Rows from block 11, named by matrix and row number. Rows with one number belong to one neuron. Each number is 500 + 50 x the weight over its row's rms, rounded and kept within 0 to 999. All counts start at 0. Numbers have three digits each. After the name is the row's rms in percent of the matrix's.
# u: gMLP up (value half) (model.blocks.11.mixer.u.weight, 512x256), inputs 172-255
# v: gMLP up (gate half) (model.blocks.11.mixer.v.weight, 512x256), inputs 172-255
# out: gMLP down (model.blocks.11.mixer.out.weight, 256x512, transposed), outputs 172-255
u.340 123:477556462418454644557483494508420577450553431585513386397510523568481523530603511503492555484447513480533435512473454623500445442584443510462528516588531514513484414581497570504519432618452468535575430458504549458533488433544443493492504558515526569374
v.340 131:455582472453435498486466477352494458591501482486381539489485591572546541422519540534469482493568535479552440428482556509550540491538480580469523618518509635412500446536531560457492507513462502506540490531527541536549508569511579556440403554483591469490
out.340 127:515516551608495499443493564486526467404497603489551561485476454519613571451436476472595658421480559525489552596474495480367482521467639560480519549562462383553445485485443497507456444481513521482407559440478566581437496455518442463522542473593454573519
u.341 056:518451518466512425494440578521603451555502537537478548492434473528572428506508453456521495464462597561555556514522399506519587548538568434560485472425434513460491472453475548440542412511483473472533421459473475583534491454463431501500463557503433498546
v.341 028:453518468484605516537458445491578408494456568530461528536517508401561361468465482527541497473498465451514491409548424503532542449464556498604508532472368505400452444440535562491559522479520519420438469535468500489453558514448617559374489461512504447476
out.341 062:529484515462517499472463478577477590473466510470532481513475382512457582535513457559373429529549513494455453513431539505430494493587488518473498548590571497540560517496508456511513589512460527493460561561471425546511523517479505501478515491479493412449
u.342 136:370513472606493506565427404527523434554513490418404566490552496503539565358507575526591491446469544543492531572485420525394525583515447552478527509487511442425582515422447499553407494503411450552432611493552514484511542541496431590463531495450516494518
v.342 146:528505595484495447460516559555459385508557481534493566598487528491562472496525516446461425541554472489531441450509458470501427423399524478586519569458437482625565549541486521565435568425567472441473485476523479528491544532600524444559458520401493559488
out.342 130:536596519429545513519560451444578560465522495508431495565541572504476555519476564460418506491546526512500511511455519478569557452593524473404508348518509507446509542516638497483461432532443441408445487436501432467422472454445565482502442487544457509506
u.343 122:492443604517431573412503462501492431424458509464498500408439552512433537533563599393449535637514506471480564484482533406590586487483551456496474533530497535462465521508415522486543419467441471488494478537432567540454528552414510516477417482490575592481
v.343 130:493489589498530502406570541492559532608511471513551445564447504512499496499512538482524491465436483468468562438447440536532499496525474470452581471462498411471505468511495468537571485466574544548539426480417469506573578499510553436596504452543548574437
out.343 115:528469434512438507478545569544492427478513531522515470575427444583574615493508481504523476454529489685532479402519492482438474456491614515498550338503488472496524507441474476422424548482553465476584433497586530529468417449539474532522502464456501473491
u.344 095:576495435437488475382580445506550535503430440474571461513554558430469410497595504508575498535452526459416531414522462495542478501519511479526432499452542541498538500586473509520524464529429519536559547503398511501495504519516555526521396480485504523585
v.344 087:472528476503559470427464495487537516458488600475436560531600491475463563549393530582426573414469497546543548399522476507526527453516516538496519452506606525422529468503591517477522508480418566476443405498502533527426423444484447561496431504509521549481
out.344 090:426534529512546521530578541442571438555477523498496500447512475465461682497480539554464495510588369481521452470544516525514465595473491471540498446467452532444395477431526505522471593432498472503552468557420451499489501515467483470509546463583536575529
u.345 046:481532431369562500472617543414513513436516513553471512543470547508531547511531399411498499480501532551510498509522544575459512537430520426487482486533477439461566359453498447477553473499434521608445425488446546447491456469526528457536535492531422462556
v.345 020:484532350446499458556473561631537427454433475513486583510449516572563480474453515501465505556555471487497502448445429512532505547517621526525418508435466488479532470463482502434568497467528542368499424487417506502591410637480403530505545457473507461514
out.345 046:518405552587499606511432521527518457509459488517471608404568498489535460467516614634519397456509407394483519518490449505417455507519596556431514473491531504518458612526509510415473541459535451469574514462484471489472508586459401530496560526489515537514
u.346 139:477478563564495488549573427432532497499513505522583521484519490489549445422374504531517591469544528382492421535510527498487465478601508638436537357526546443477503510438467504465542489505569570415549519498441520615572605607521500526558521519527481530468
v.346 147:567464500562510492426524534464520470524496531468520439512378474439443472476624564494432524514477424434542527466479580547585487477539529456472438397532457512547475436450484478480513460426532484537531461453450559503478491592570466620424495524532542398519
out.346 142:547583462501511432510515437527495477570454436515493579513509425564536617564593451567562474482485514568458570532463416473386468485502533397597555530465519582586546541551462511466419513542439487533498542440562486539521569438436559428508534469448463548537
u.347 041:549426424493559480444464600510450566484556458454537585484511522490578411485475491615469485543441493566524512380486524576494426571589516524431490474444505363473560499458406509524441474541549462498464457520631414487550494584567462439540502536481541412559
v.347 032:446556539486433502434430526482500507552441440491499493542527509497489553533500443485474499538639523454504486486410455422594563552441615515484473408504457466451402485498517531592579469620564485465557502419470443550586450570542511514436529421387527567549
out.347 037:433529552620484482522439437454545511599517435503402470558480577431461518582535540410454401459529545523537557552572488516565499406421537480546493538491559494484517527467567609455589447461518434445552512605432589446473504503501604508541422505542541552483
u.348 045:446564535546478505476418503487529463617463583585451446470554509572507545415481433498502490454538476527446502532539442544547476393450384501535467524563537548493446414458522469547614453524505426448547416546459473458495549505462508574519540473548466523435
v.348 020:512531496500473465523446523585520513440457491548445565593439522473480520493486545525474488586546476445481447519541495595587471516508613507561408470485443527430505566381500555486505567567469487423516417502495510454476458654482435493477516542569475509475
out.348 049:547489469599518555579495518531478507440561490420510634467537543484515484574538581494607576528476478515510480430556474390487482616553566487490487478453435462515581509565497528461492527488499509530510461459469535562492391491498537463562479495469465544510
u.349 061:425466542537482443469528486513461568437455510503549608507412549430549524559533555549415492521534575552471474473512580564467389522466473514456606537540601501535461556384534538443490512477539494551493415550489505481532507543463508434497467588479447447474
v.349 036:482535465498515512536562439582539512442531487523591518448452524387515430525492523403475428543611514451494500423521473527474548510527531591509431453530493472461472499477482579516488546489563429446574551439500495553531443484556497458366600519466528486525
out.349 060:517515525493484527449436509539538507537575527477421511473510473488520485521433475494494480407443485482526560458621498396512559446535489523556429545406532480412577460590530478500513443576429504429590549483574398508497469499622575486453464454491495557528
u.350 123:443375479486374510457592549495539506468423497357526466539598551478502567473561486538454494475577469544576536508471490505495515432483538538513448409502424431515456546447459507544495546602509481462477492454576436493460545562531495615520542491514478576531
v.350 138:504442457444554433439459567556466542428444466458460433506497539480454535566515458494463459494527490468492506512395588491602556478470544552505501482420542520523527477396429445455459493448613500536431502500426457505538519568478428465538597490536560534499
out.350 132:393602558433482529442534391489611484600451519543515488543472516521523479448540499474542478608491482519479549582509457499394481416521421442528553484506404489560572525541560525490506533591476597452597499419561500530528508515500515533491469552373521467532
u.351 054:590511614470444525493513512540555516548555469580620498486564516552455433569433506459476558549560539447500490472415524543457535518462541434479518478507464511515491391402590563540520455490462451515561507491438436445478468507499512451436541513451515489596
v.351 022:457495554447486491543529446618593484515495496544477445494513409476489472511479518557484495614571558519481502445502485550559533557521648486483429483449370461368501412364508494410547487557514483473532403525447426513466455593454456501396526507488514552501
out.351 053:479499467473495593453459522497447541457478465433463476481498451487480493423596487516531421496537510521492483529527483545541437549485493553496540463519556491476500559604490390459525589463556610519498464513486626510597532444523381510488479424551551418444
u.352 120:438455460600546531519526646437505505522474503416549522519461425489526552478443593455447508528490509411591481556576499580523491532495512517432550510490490429441485512455417505453553489421435527417466552540585425463500590536468561519506494568501528490522
v.352 125:501474470457514630468492534470497479549391573550531531431482547520509459510449465573484497542480551459536426556441507392513541503593440488565493491425553540432526457412559468557547510575633487494454462440562466568451441518466452599440414544408529465450
out.352 118:488563549520395469419390467473475512557422509436475535518516487412498438490489529408498444530436427566457488435457529635461496449467463435483558547528516428525617548601544514419458508479534436474525501537465505564450448600527589540525480468527528469559
u.353 044:574497466494460512473519425389556463430478423526501432494504617448601491482500468531519435573485557467397460515522532491475643505479512475443512497493495485485522494508528595508519522540510471393494534537556427494584474537565592509564451454373480520458
v.353 053:473476472521487463429482411384498558554466543496610487510486474545478562496530437523492514505534483498528568607486577368520467571533460492492516522499496442481536499527526456500550449507526512422539495544566517602506448581485569547501494596359490585500
out.353 047:444495408536517568393527516516541523565458486474499594534520429563437612508535510500443568529539499480477481510352456470506476509477534453490529488514529545532523527421453510434504400378532446531536503484413585508526587453442455513461470535561574413557
u.354 069:519557501510516430476522515499480522483441427507542536407543466522502521588500443481608456529563417505427472412477574544504511572516439432490383532510490494519501578432519446544452466417451441464568535531466551408479511465446491464494478507523481558561
v.354 074:465467550509535547541484479485433456524535556485506464508537476449483542518489481452508535547502429465525457450478473563410512452523412561501514426395396512483452552498509585505556475582522478539406495550468496538491468433519567564551517525487489524444
out.354 070:485460411449523512496509562511499527403525580483537398521517512606534455568535644503493465496455496473561536514511516402523487468494514510548431492532551557504472472450504480483503440509479582582524594444465491518518505583517431471469490401474453579486
u.355 139:489521418471596492412500452414459518496501519583553515491500496516461438513458446405464476469528435415571545492563500490450512387488534462479555441533391467554568515503550449529402456506462565517499560495517500477537616505448456423414509439536507590438
v.355 144:456463431494543490452584481516496449492505506547548439568518485535486530441433560545492446548577500540540523503580505497506538508530481517550507399489499511485465546474582452500566537469460530445549452511474533490482504472449515412507497411490392563425
out.355 132:483475591486514497567425431499532437470505493477583489497527584505520537527514522466474457465514510474556459514521526459543512481567435501474568477470540479544449553500540446548526413463479544531441430523586531499411493493532469528459468509554530493532
u.356 149:456558478496515553514498464553483426502458505421515555465550468546498528631577486495586579424484586410537541489498462418465468453556466495464493426517568472409453495534523521552557509572479585510498489531555526533515549467507491523560435487456515498491
v.356 154:504585358522555468564516435492497443419426509416503562487617457440509400524457468480508471463489574479426479469464545495456629505455588577470544552491450481508508444554487470509457458442581512482475443500521552498423553536544532538574526462485466423590
out.356 156:522397550470550382522428565458451495501441591531488541556498562405459517432466488442491593605441431627478415434446493492447507519582450492520547506470541586550492578453479478484469450471460433574584534441448479485593466457483543467475525535483441427492
u.357 112:604426494490398491444500515436492477536520505550488470471537485419452479539435509528427497486463479609553558449581486563548454530553539532443419590512519546539503452485564531554496427525497526452475528593423467487499438611508527500495574524380481450467
v.357 117:510426503434459543562466531571504470552503535503527455516606433564587551519457409365541492474472527499551523542544505532501488527571450497410515457532513498485529491494531479502514581431452458491478416525596507581546382583433531536418508503483503552397
out.357 102:509536524519504531529520489453491412551465484502578457570484457501568494513429601505530544584615571461520489424574418452465561596510415479482499508443488421525527490486519510547503529489499540433518568531464549469509422459482489473441470544601471465434
u.358 053:437451451521543511542515444427530530479562409485595531590581527487481437590470540506517530419588536582531521461440489486497549376510536473491555429561449493508474399500451423524553456500492495548448561530471480510433483497544551492541435461524383464561
v.358 023:475566479453503573465431504619514479509458553538477544563478581497510524466517546534517509558524524511479489416519438583495510459471573420523446526536465509399461487404545577433536621530433498459484492402493460418504440546441485498455474491510423486492
out.358 053:495564551436443512491469415487461512560485510615420588483523504500454546462421527503487408549453462472572434479557483493464430551506497542458529489465515437568514484480479506417491608419531469435561493519492588492552539525517503485399518507515495515454
u.359 129:421526432558407539472535575535477439482497531466527513501516506580412437434500507563457515533493522506440497532545517416562531525476431508495529536603453493568516517497548577477498548569531610562567555469420573492338457501549576535493520473507446422449
v.359 136:599489500494499512472568474427504480505419484493494541535508589576611539435524496459464525577557472494505441338495542481553458483510539494610547449540456424634512449480500488503456527499537593580459581558526467544423517513422510525466473469496523547490
out.359 118:462535594456462392448499496488506582446512468568521547419385483579467543494433578534473526524484533473539530547452467552472539471545405462373480456463588553509484491591633486574582435516443491469552470431622497482563488509468512533464515532433428489460
u.360 128:632378546472519391462531466512449396552508496541536459517507557475525463515467444484398458522549531574459590538502555517474488480470549460558505526603475425518554479470437436557558501527400481405505529438497481533483450554487488527550434483526490463446
v.360 142:500488529459481494566563565391447591545552477459511506478587506483485511521514430482495410484552576503582442478415611447457485498575509434454467519539503443486514595487578474522464409494563497524514489489543546498514479467495569491598448499482483426541
out.360 126:535529484553470539509516599490497442503540457557526516473406562558458474557510473539409414388512514507502417541514565442523539428497451484493493364412498551479556451482605460566460539564443493477458486459452572505542516426559556617417607481472530497463
u.361 075:563530452493513630544476513492551370596481493556395513530494535443454499448470491399494483469522528481464569539497507525530502472492460424490563459597420472475444484363500567485460473525447477509445422462557469462557504546400431429537513516463451427557
v.361 046:462517445582462505469535485590499517483526547537467529545528555531487459442489457473596399512447463498520449401535550514449471465473503481522478554488472598525478520429432510469525466521508549530466498506478457547461529556469429349471473471489439522548
out.361 073:457455497457544501440509524442516502476445493542570580546376438543550502582620461533448426492524480542537539579479476491510533475559495553430529566447499417564545495566463421520528464466499529478486575462426490527535459542587489490477514564493579436428
u.362 045:419449532550411506399478471498387528512478498501571407562417486459524517440470562527482419447507489458540486502512397482455481541453505521438514507507360494457561509468487460567472491493439475490457528535542558490502475532439451480501466516558518491515
v.362 028:489547521501456520539579557582530483541459597473484558579518500522546458466573468377493486690473575510481529538485504466533427496521584466573538434495509460459532436435555529509475477539491566439454389519459488489473493523473505491485553506397543439512
out.362 045:557529467475545528592530542512586524508539489520512615554531516488514423582455475420477447456491505541454464502523578457487457425495438501520367460496545397553469486436613499422497544544512457499578397521560521590502515547486613444476483456523483449490
u.363 096:444496554552418507526524475499428470467436557469491514542502511435617454563536470479553454394554466458510577469551470511493391528576488468514474488462493434590479376408527558449579393503507587504554518463543546506487514479460495521588553427508466463563
v.363 097:396556517567462514553476466464391490473539495441561588478459372451516508504525433507500531555461556505496505492510520480554558489505492486440563448477454625475530522502442506536575461486475515457461584423521593520582483505480456447552513529505497516505
out.363 098:503396443503406503566549530482514568481486464518484509486479511572547515557440529541387465558492462514442449483465526434444587505487540492550454516543537529500445542499524502456415583478472502545461586565513561531485447477446468522427437527506512512466
u.364 083:492472505439486549498513426516405499468451475469494568564457410480551505504554473529447474560435507562570638473451485475559520557599474500467470457455495473536438523458454506480499489574483448540476419488452538470564520463534439452541556477509471453632
v.364 087:559556504466576450540441495536506528566575480480480451409543536471501582503515521463549526470438464469541468654506501379543495554478511434563564498472551467520558471575461502533522574451420482569524503531572497504467494435533544389522407510501441634515
out.364 091:440433415554468476531483542417565550490503468519425445593525515497508460572451517552438451459500449417480403444561576480577534478515430491506464554465517544396502553459478476492470533566514630545481432408511521429491564605422446527509454501453496544418
u.365 136:497423414469461535564443450547503522496494518324446479564542480512558477401522538538459420491445483498608365473565478478462433459462442474471525513503539557494403486474577489510611477446571459451549569671467465503435475539444497467524566563469496447466
v.365 146:424500553511488584493487519429467509503607506440447461416414486494548483458488447492469576495510467510493453443574481488518565423476457465495606483509561537459438464447549533471536429549460530498547467460526593377472607518511582564481493523431521576426
out.365 123:545501440603483409498512482430467528532445413602544418502456557490506569541548492496451544518436569462485584496416472472459491544488460522547465452452483478522486544393368443493427495550429473474620543564411535441591521515516480490546499501630490482426
u.366 136:464453659475506549560542508533520487496470614510423501456590408519540543457562523493470510501524455438458562443525498459436396402522431451446434390551489523553499441478467533560492558552503562539454489432432452490391548555525460495506461594498528498483
v.366 144:454451631463491554526556536507450522520539559501425539460508485516463517466431503424503547470555459569497522449481502477473472524647496458463482441579448478454478434522461499462474508530582615566365530557448488556460544557476488565506553538446537497504
out.366 133:516518357590501462435399459428534466472484520552522501439496538502499427453623446532590587546489560473527552482543526576457528446447407492521551490500500560573471562465458462538597515563469470494564541491543564553512474509492467446503508563530427468519
u.367 127:441478577490439471475571487528504499380590567531559532385450387556423478525573526567520502388477525520528508608474575486477533447555490516468460388511638551507482528397487506564578397515579495513533490477474508574538506492525566515529450464423471543490
v.367 132:437502479480483529575447488545502463437467510490496412614597514545490501417434494458573489503522540486451476465553500491540459465465457524561458471405454582431434467597543511544592435480469541432446486513451474518513588522512585524484557494630533443487
out.367 120:550491480570479506514557535486526532451516504458473503512497576540408470521454537444518700425491570428541498591473626459523497471459497538487534519453578486478494485472570473409474459477490553512510512459421432436532441469490431409522478419574444493448
u.368 099:449473447587528498630547526411523502482457605419504475423481527576429549524417502491503482530609542529453553583431461507578510497403515483513485423578475457463553492381467514500465433506509536531568484528503588509396537509494414428498549571528555487495
v.368 105:509495539522460457424472465460466543480503451542579497417563457439516494453527386543521563410464466494555499530583449478555472485483511476426547488482524522476522413537458497569571529525544382494424462480480445557492481377523565545432417548569436532417
out.368 101:493470491497481559507468565517421472463525568499463550550533459482490445462494486435573503505456508479462509468513532584461498539463603607525421511576435409485510522533598534507489505427468505450423508512523444518488451501500471537507491536507372550554
u.369 118:390443519443468513419448449551532534480510463489528428487508521509542456562418460495493565471577474457531518563473582457474473422565579489467504510465577533481406498447530512528547415567511526562466445430515385488428516539513455584503567492477554507535
v.369 130:524492529525422536540450531455555457526512485552449483463456480507514556597521527459541551493556577487533526471547521559432459444533444441581460531542586477614463487464505519421458489472492476506459560466500470570562469531472540593482541513593425400558
out.369 123:528553648536493503543485510539520486506527519409574528507490504618501511491485538502528441477443554410476539492438465486581570550451492481489564503550517590485469499534572527481529500501490499476560443399516496514509530523407636511529505515489576480434
u.370 133:417433463476522481517503498456497491454450532442529527434477417498580559483612513430524436526457490497531496530459451514435534472540434491464544450618508428549422416541536521495574529523465408554537528510488535446501491453619499492568566568536436544464
v.370 151:568475441613461472579527464501554498502450538501436522502567553424520509505530414410611491509482436468494551551568537477515483515604580436471567440554463436446525412548445456468455557521444524493456515560484500503457422517555498424491426528505409514579
out.370 134:533486534470556569433434472540500466532502491542495565527464514525536460431567513541459462540517560579531486447503504462504461475363502500471470595362515569480460533429508468547517451453470524513475517395524452535534450481512549525426557466506487424442
u.371 080:555569428516556521518467550490536506344572496530454433525442463564494539560573420514470491569497509412501562565599536526521529518552608562540502480500429515488521462524456469460483478507535472561488535486485491445550524548415487531477384487409544432523
v.371 051:490546532499450539505531425554508413492494489536548624477530461530490528459499591534486438604559524515455395494510421439554558557551484434442478471498527524531480552461451471487528658481525452504495429424511489525443564430477440533485385517368508446518
out.371 081:497482585605494547542520455539492622500515421485466602506509514464490494534479514497479520517517517535449430515457400501511490524452483456472468476461539468549449433523530478465527443441487463399518455492520481547454535485461466436488512520450574532525
u.372 131:474442497473577444558444423498480469529529536510562445478482411556529432511501472551449530397557476527524576513520606516470503539436464440524606489469565477586498534554507494510591445563466540517520468464541548485541511412400455469534529423523508520365
v.372 136:467525466550546524555474503523460578501458445486601506494497522540433607463501525606437467532508456634464529528444469473431445490510434575488577501488549505492413453509420522536578444504590342576517610507515458457550522490598493491401509462506581450433
out.372 119:522436469480542504330526515472347435470459428561534478539429551538521523516501541560597548518459450461511464502546552542451383486575504566554420499462550472500523404529524472495565442539500444517594507518450548508450431509621536454523424458526445520517
u.373 103:493507593537499501440512563490399471480495547509559444525553556558530537414488505469474538548515368536519542505599458568519467564524505578533424491477501490470553530486533527534506484537500489494467498561424530458459401444484378480571416545490472495502
v.373 115:542517562476532505531572410495451546503465517471579540510507512576564500461441617546486507528477372509530608492513594566496504564475462475495390550464423544442527548450452408581516503467490535445537520526568529509413455490611528543539493459509474501533
out.373 106:564464509484435466558588450541503472477516482457499460433520536491429580505594484466474541501434396450476490515500437431590500437478457475470523558494512548456461594544448429566564508478411534577396528443534508477480513544476446511526431444483559559398
u.374 064:493470466499551570456554537428426482445504474525587545509394437460532418527517558564526396383450435458503488455504552519529531484474532520518512508471477485499518542510511472507498556590537383381490494538542502475465593483485540713524486502507469500503
v.374 025:535540486451509484646461535561455456510482529511508571579447549464534550463446571533526480585521480469496387411483475648527451493593585486538390425453488489439493473410516427537485406526457517456511496474527523489476602537488459442526524515405455453527
out.374 062:512536415530508481506517542571481484469689557504478509604576560568541562533509442515453488571561514444507520504562455539510451496482567443557424511475451530491440423416509561454518488460483558517589532493444544540544450501581493364432535538521583503543
u.375 133:527473566465538475546441584404500503486490507483529486533502465491418425463535466534528469467516561425550567467499454427484514468526446464471553382418527410503532539606486555526478479443509538533574531510536504491516503467490462480454415626529459498461
v.375 140:424485564446595501507497510456500478451513492553479498505532467516457505496513539464473494436455442571533503506497544521504567516489522370525503469492518411437467499521534585531398510429593501449535496456412463518537547436492499494448533577469436452468
out.375 142:528588415511521547526537535521549390573494431553548459533526430358554553484584501525548487551513581483512454480563462502472437472527491459552450551460466449450512459418419439527553474491531495567537469631448514550459514492518518433566516468581454464470
u.376 086:495505518515502458519406640489519492479416491497528514506530455547528520457491516548586474465533512540479459449523469499503607408528560493429511488508469494555462563529577548465512535470528472489493518551511521547471545503483434582492446528480499577583
v.376 045:449448537570525547541489465368486472492472506606445492495517560471497495546542505500599496501554598497541489432520505486539516549457554468539514493518403569546493542496454492474591494539508449489473539496531532453522605512499530489529577459499411462511
out.376 081:484565488541464461487520512446470538584497480490410538475499589404509516588502427466540509540527634472587494465416555534579471606525528525580481568381507483498505527530466553562528513432503462522470463420383416501489461460563532422520550481550480392440
u.377 125:456493514437475577486469521481522552548407482412545449379499563447475429427523410493531470500506583508547562450471545397504501487523511451467592523512609505538480424456483515576563480534439456495516538473575521539550508527545468426550615524536427508506
v.377 148:485465534521438493466512459454520520582443465526447468512502470561402509427506521469504526445453476556479427601466488430571533441500505426402512539475490608459506522485496532607450550524518574375542443485545519541612570500411463531472520580571525401508
out.377 136:526529426523557549573494546640527502430564491538539464498584469515545550520479439551533538524594372455491443532453484547415517476516538559488537433510509342561531413463530459508466446552532438512446572517475546392422472538583519537498483514591516534492
u.378 085:456519541503513523533448516544473459479511465470497455570571576571456505535562577494490469525504582478545562480445400553541485447520472543560556541513510489485518449475472558488519496475529496488501461532519490438469478576578543548473576438432511501498
v.378 094:587447487444502497458535474405437521557569509459517495608475568474620492459497530524435536582452490404508538541462488532489388520569387478508448432528542422506452496504478557482520531450466615505479515428461502471483508562530521531589447506377527435502
out.378 084:482432430596495437410513514538408513486495514598486499537565449505472538581467444597561484400447524397427526559536443515527511483558533505489483492465520455607438515527541428478483495527531529446522445458510583507467560509460482608502488461502675504603
u.379 077:470512512556489558384568571470543507470462441526544524497526454452503544443576423505577493581463502513463528508541524461516526409454555549482525568558534529487543505534435498437505463500540513496433554548438482487504497514462506503392490498518463480540
v.379 039:524449514499554477476530501587463599453488515462501572462599518478486567557476467571529510562476504530425458565501451534504469509442390532574510490513564419468436543538556462469471448528499481483472508465407439496526403661542403449538527442501569516492
out.379 077:583490469464459549537443401569444537573515429506466503527543526490531455510390526453460536483437485444480493569545474535499494599589471531510447511406543466520432509491528558477530453583482567489545562472536557469535552418506550503446534452504513498420
u.380 126:505593442505506502414495602473449470513522496402507456524569568507528495472486414582471576476437505460450534592460560370533511556461532500551600553444486476477451530531505504503544492506372477462380554490516475633453523533525448504547488568442537491508
v.380 139:537533450516530533478523539487412510466507593511599567560488566401581456493484463531597435551489477527479511514483549462585452448487573561475552518501438478500560541489397458447564455432487521489453430563493567529439439622447489510552486421532524530431
out.380 129:555470415536520465604542448439419494571519492446464436426448471540525532438497469535537465474595511501486525495565537541540505445511476531419466468475534578455467468389487497571470447542541478434546541494518549534504573412571489461543510560441459509494
u.381 128:465581562457471484476415522461484479575593486478472467493549562576503535437525479553527521467507495527482502522530447454471520549495401499493639431465603475431483559499512516477498477540408488572505483464467540481493377477502402532575557536515492563522
v.381 139:498523443491542432548674478390581553534500455454526512441535460495450508489468473505439501441519438477529456429579606520525509420505413517531468464489484548496478483493428556527510441545460595489603466472466586470443498509442443465453531462499554433484
out.381 126:535527495527570587474466561527438478506436548536533472447425504459503568570534475501496529455468485466434452590434525519530531499481465549527527450619520417498538466507481547513426518420465510547460490396493463597469557495599451461494457530506562619474
u.382 104:473496510524428409513492556482511468450561461491502518500613547560527541515462524537477496415485432501519544505564481493527484540506490536492438484489523482485506449567468486502555474481449506506495538366432461502519547535575508506474378541424468551459
v.382 122:518544508501468634537567519497463443525422518520508479569505538535519466491449597567465531459664478452500599458474470540590416484521441547570487547550531490517480488428495519499438509403560567408453482602483519531502547428499523461581434477554520375449
out.382 106:556502564536547478416494545478474589535433535407499488461509504446459507587498391405501488464445459476433498518461573458538497544503415567490570465510537504476444527532586499552495591510496419519476471559545583585336479559445512417538482523512491426460
u.383 135:444454658569563454459499491498554423507502477436484575502474532520543386523344523574504425475477554355553419469507450419483542573555503454507496484585534518476545534425497529439527484450605541514549535568526572490461536489523628459496489470511514594462
v.383 140:517440485425504473490587533542511525512513526448482484458389403485561522422598458454518587511555461535409530515457441458458502563487547521527518557471597456463556523489526512589416526487513496548576442477432488448445553494484553497508494463414449495395
out.383 125:462544540464493565482464548416465585486547517489432466456453429563471604462587507433457472543542502576452547553506440527596450461555515473511557477469449518535584560521568540425454431566512469486550490539483585550581415493499436547542562534483514516564
u.384 070:544512481515370571578450507527568589463522444405548425467503444521428504615507525516505508525503506489576552456492546530524477484537418560561471467459464428520532488577433506557503484573506433512552565528548524459567410507536465478451605473518541402477
v.384 059:482577483543490505496515455520561514509408480479511414560551471520491499504508516496433487493417469459512525548548466506587521553528508552471532464557552503590515425537497480447493517541514580520527424501477443467514471541490482491457518416478518409478
out.384 070:451551469565567472427497534479489497505486511554438440537454506547523495428535539551562374452579567519462525496535410551515511474476526445443493510514559524520406387467484469417550409492493541507476474468449555463444475606450476604475523510528565541646
u.385 100:480539563518521472536426518501337469470538586440452438471468499478461518478551519569428498504493511554465492502521464547538510437463440505471441562392484411440535556389505521570615537514447466538597491558513382445463498464527526431448502517544596459520
v.385 115:468491465501510452467566513488488548584484595501588490450526573497499479489485384406415484521564493469542504497350461465527473514494464558504521474445449562528507491472604540506531443471462484451455486504468556515481427553476555459505515471416564583462
out.385 096:496510488548496544483470543550595447507483480453449550529393551398518473577563496494335553529559514430622473533538543489397459474473510476449490411523586537489440448570461492544542480496521500450551453520498483531484502412406472437545544516601477453496
u.386 078:466427448423524511536476459518440495449453467627561477529503500511512529511483536499530475445565450469430550422484480696500503505597529478432482451525445506510515467469487457401464539548498507587472409448459519497399601518548516509502492456472409590569
v.386 059:464451426446567488560523539455532553417465553489528553549449487514470503506494463560510569580478441547431466465543472473496506472552456459498513454494490560458529521440410442558481460551540452487457458624528523485449552563409435438542522579572500512532
out.386 082:585545480432460430526542484513484493487504452494579612473504471524466406583424572523437443531369481504483442575541475454480476524480456597592540493478504516557467497561545525525524531433511539438519533502451487449572517449486462522448569472446484470488
u.387 130:470535438509470535530462461497502629478502504481475392512418458456552518553521436450542488498466530490469515467546501552454503543476581519510392577513606513514599446489457419464499525478503425570519513541547474578583479513423465575622394449514479568419
v.387 143:477423454493467575575551448486495526434501541509569475457482460498470432467485504465526498491477434573536515477437534478451460449493525607481447572586553509577391493516494409477449528476499517500520507513539547618527391525446586543492445514603506438524
out.387 120:544552550526502535458535549569537529530456497432458509448526547468446550513508388493473463510463510607499452561553470445525513600469454506474536448457497564476489488504455494533568511457559479519468489410564411538526490549533467467555505510519522557491
u.388 056:576482535491513515472469476373552411433486514453426585481488491448556511614530362529462396482462501448513467648458503451488542494587486458574395584408499417472487494447417564493500593459554522510489490534535440525487497521502545490603443483578447490487
v.388 030:482594451504469443525484547488548482485501545517444529559516612465535479536457554412493550550559520503511432386489569514493546487377572479575448478462455548439436544421579513422473472503521492526484492566553613502502434476472541546548524423488506548510
out.388 054:357480518562543474591476543515465517506500487500565509512538428568483563451587535377503637521534454447476409490558503542544492520485554494478552472486526570575526534551562513512488507393566441501481538604466556505514487410461461483489467563440565440487
u.389 121:521531462457512529489504539495475485503415565528501573423486449499504430458515537479484505574550468416544445551479478579521493515608499449420475524430517526460398466517466492567593464541458563554546475479489484471529466427540462506511554572475446484446
v.389 123:436405538454541438465469491608469472489435514549490499537521519483500461418452458477542552548443489627510484397447565487572535440485488507523500488430572608524508466546480476442549514427489544445502531522477559476517460530513509514568497515456572553527
out.389 121:588581419541505510523523514451495570556437459532487504462514503582470446527497545497536471452529620457441469531515397495431442475451535481504456447510458454412559460510619515539453625540496590533449448419482493513460589477501494550458458496562485417452
u.390 090:668461572447517452472526519519528520511607531499505524439543451524421451428545438489527425478470536461570596503528574446542512501401497482563558469495602520570536554410465550381494458522478556546513540491459490497461569512550487538539464514481492475498
v.390 086:458442436463481529508467438379550565541460510535548510473442557539513498545465512501461610572540460501479467540443454455485481526480502483486529455542354539527553563555552474580515423457494465585519435561558550462431430385534558484497473610541502522393
out.390 089:429557465511472439596506527529543412539494512426495523515503576439581566566454465477485401526599514603478469484519442537501512439566417436482520503548579444548426536518486502500454545438548493496475539456551515447584465598497516492434521467435441542495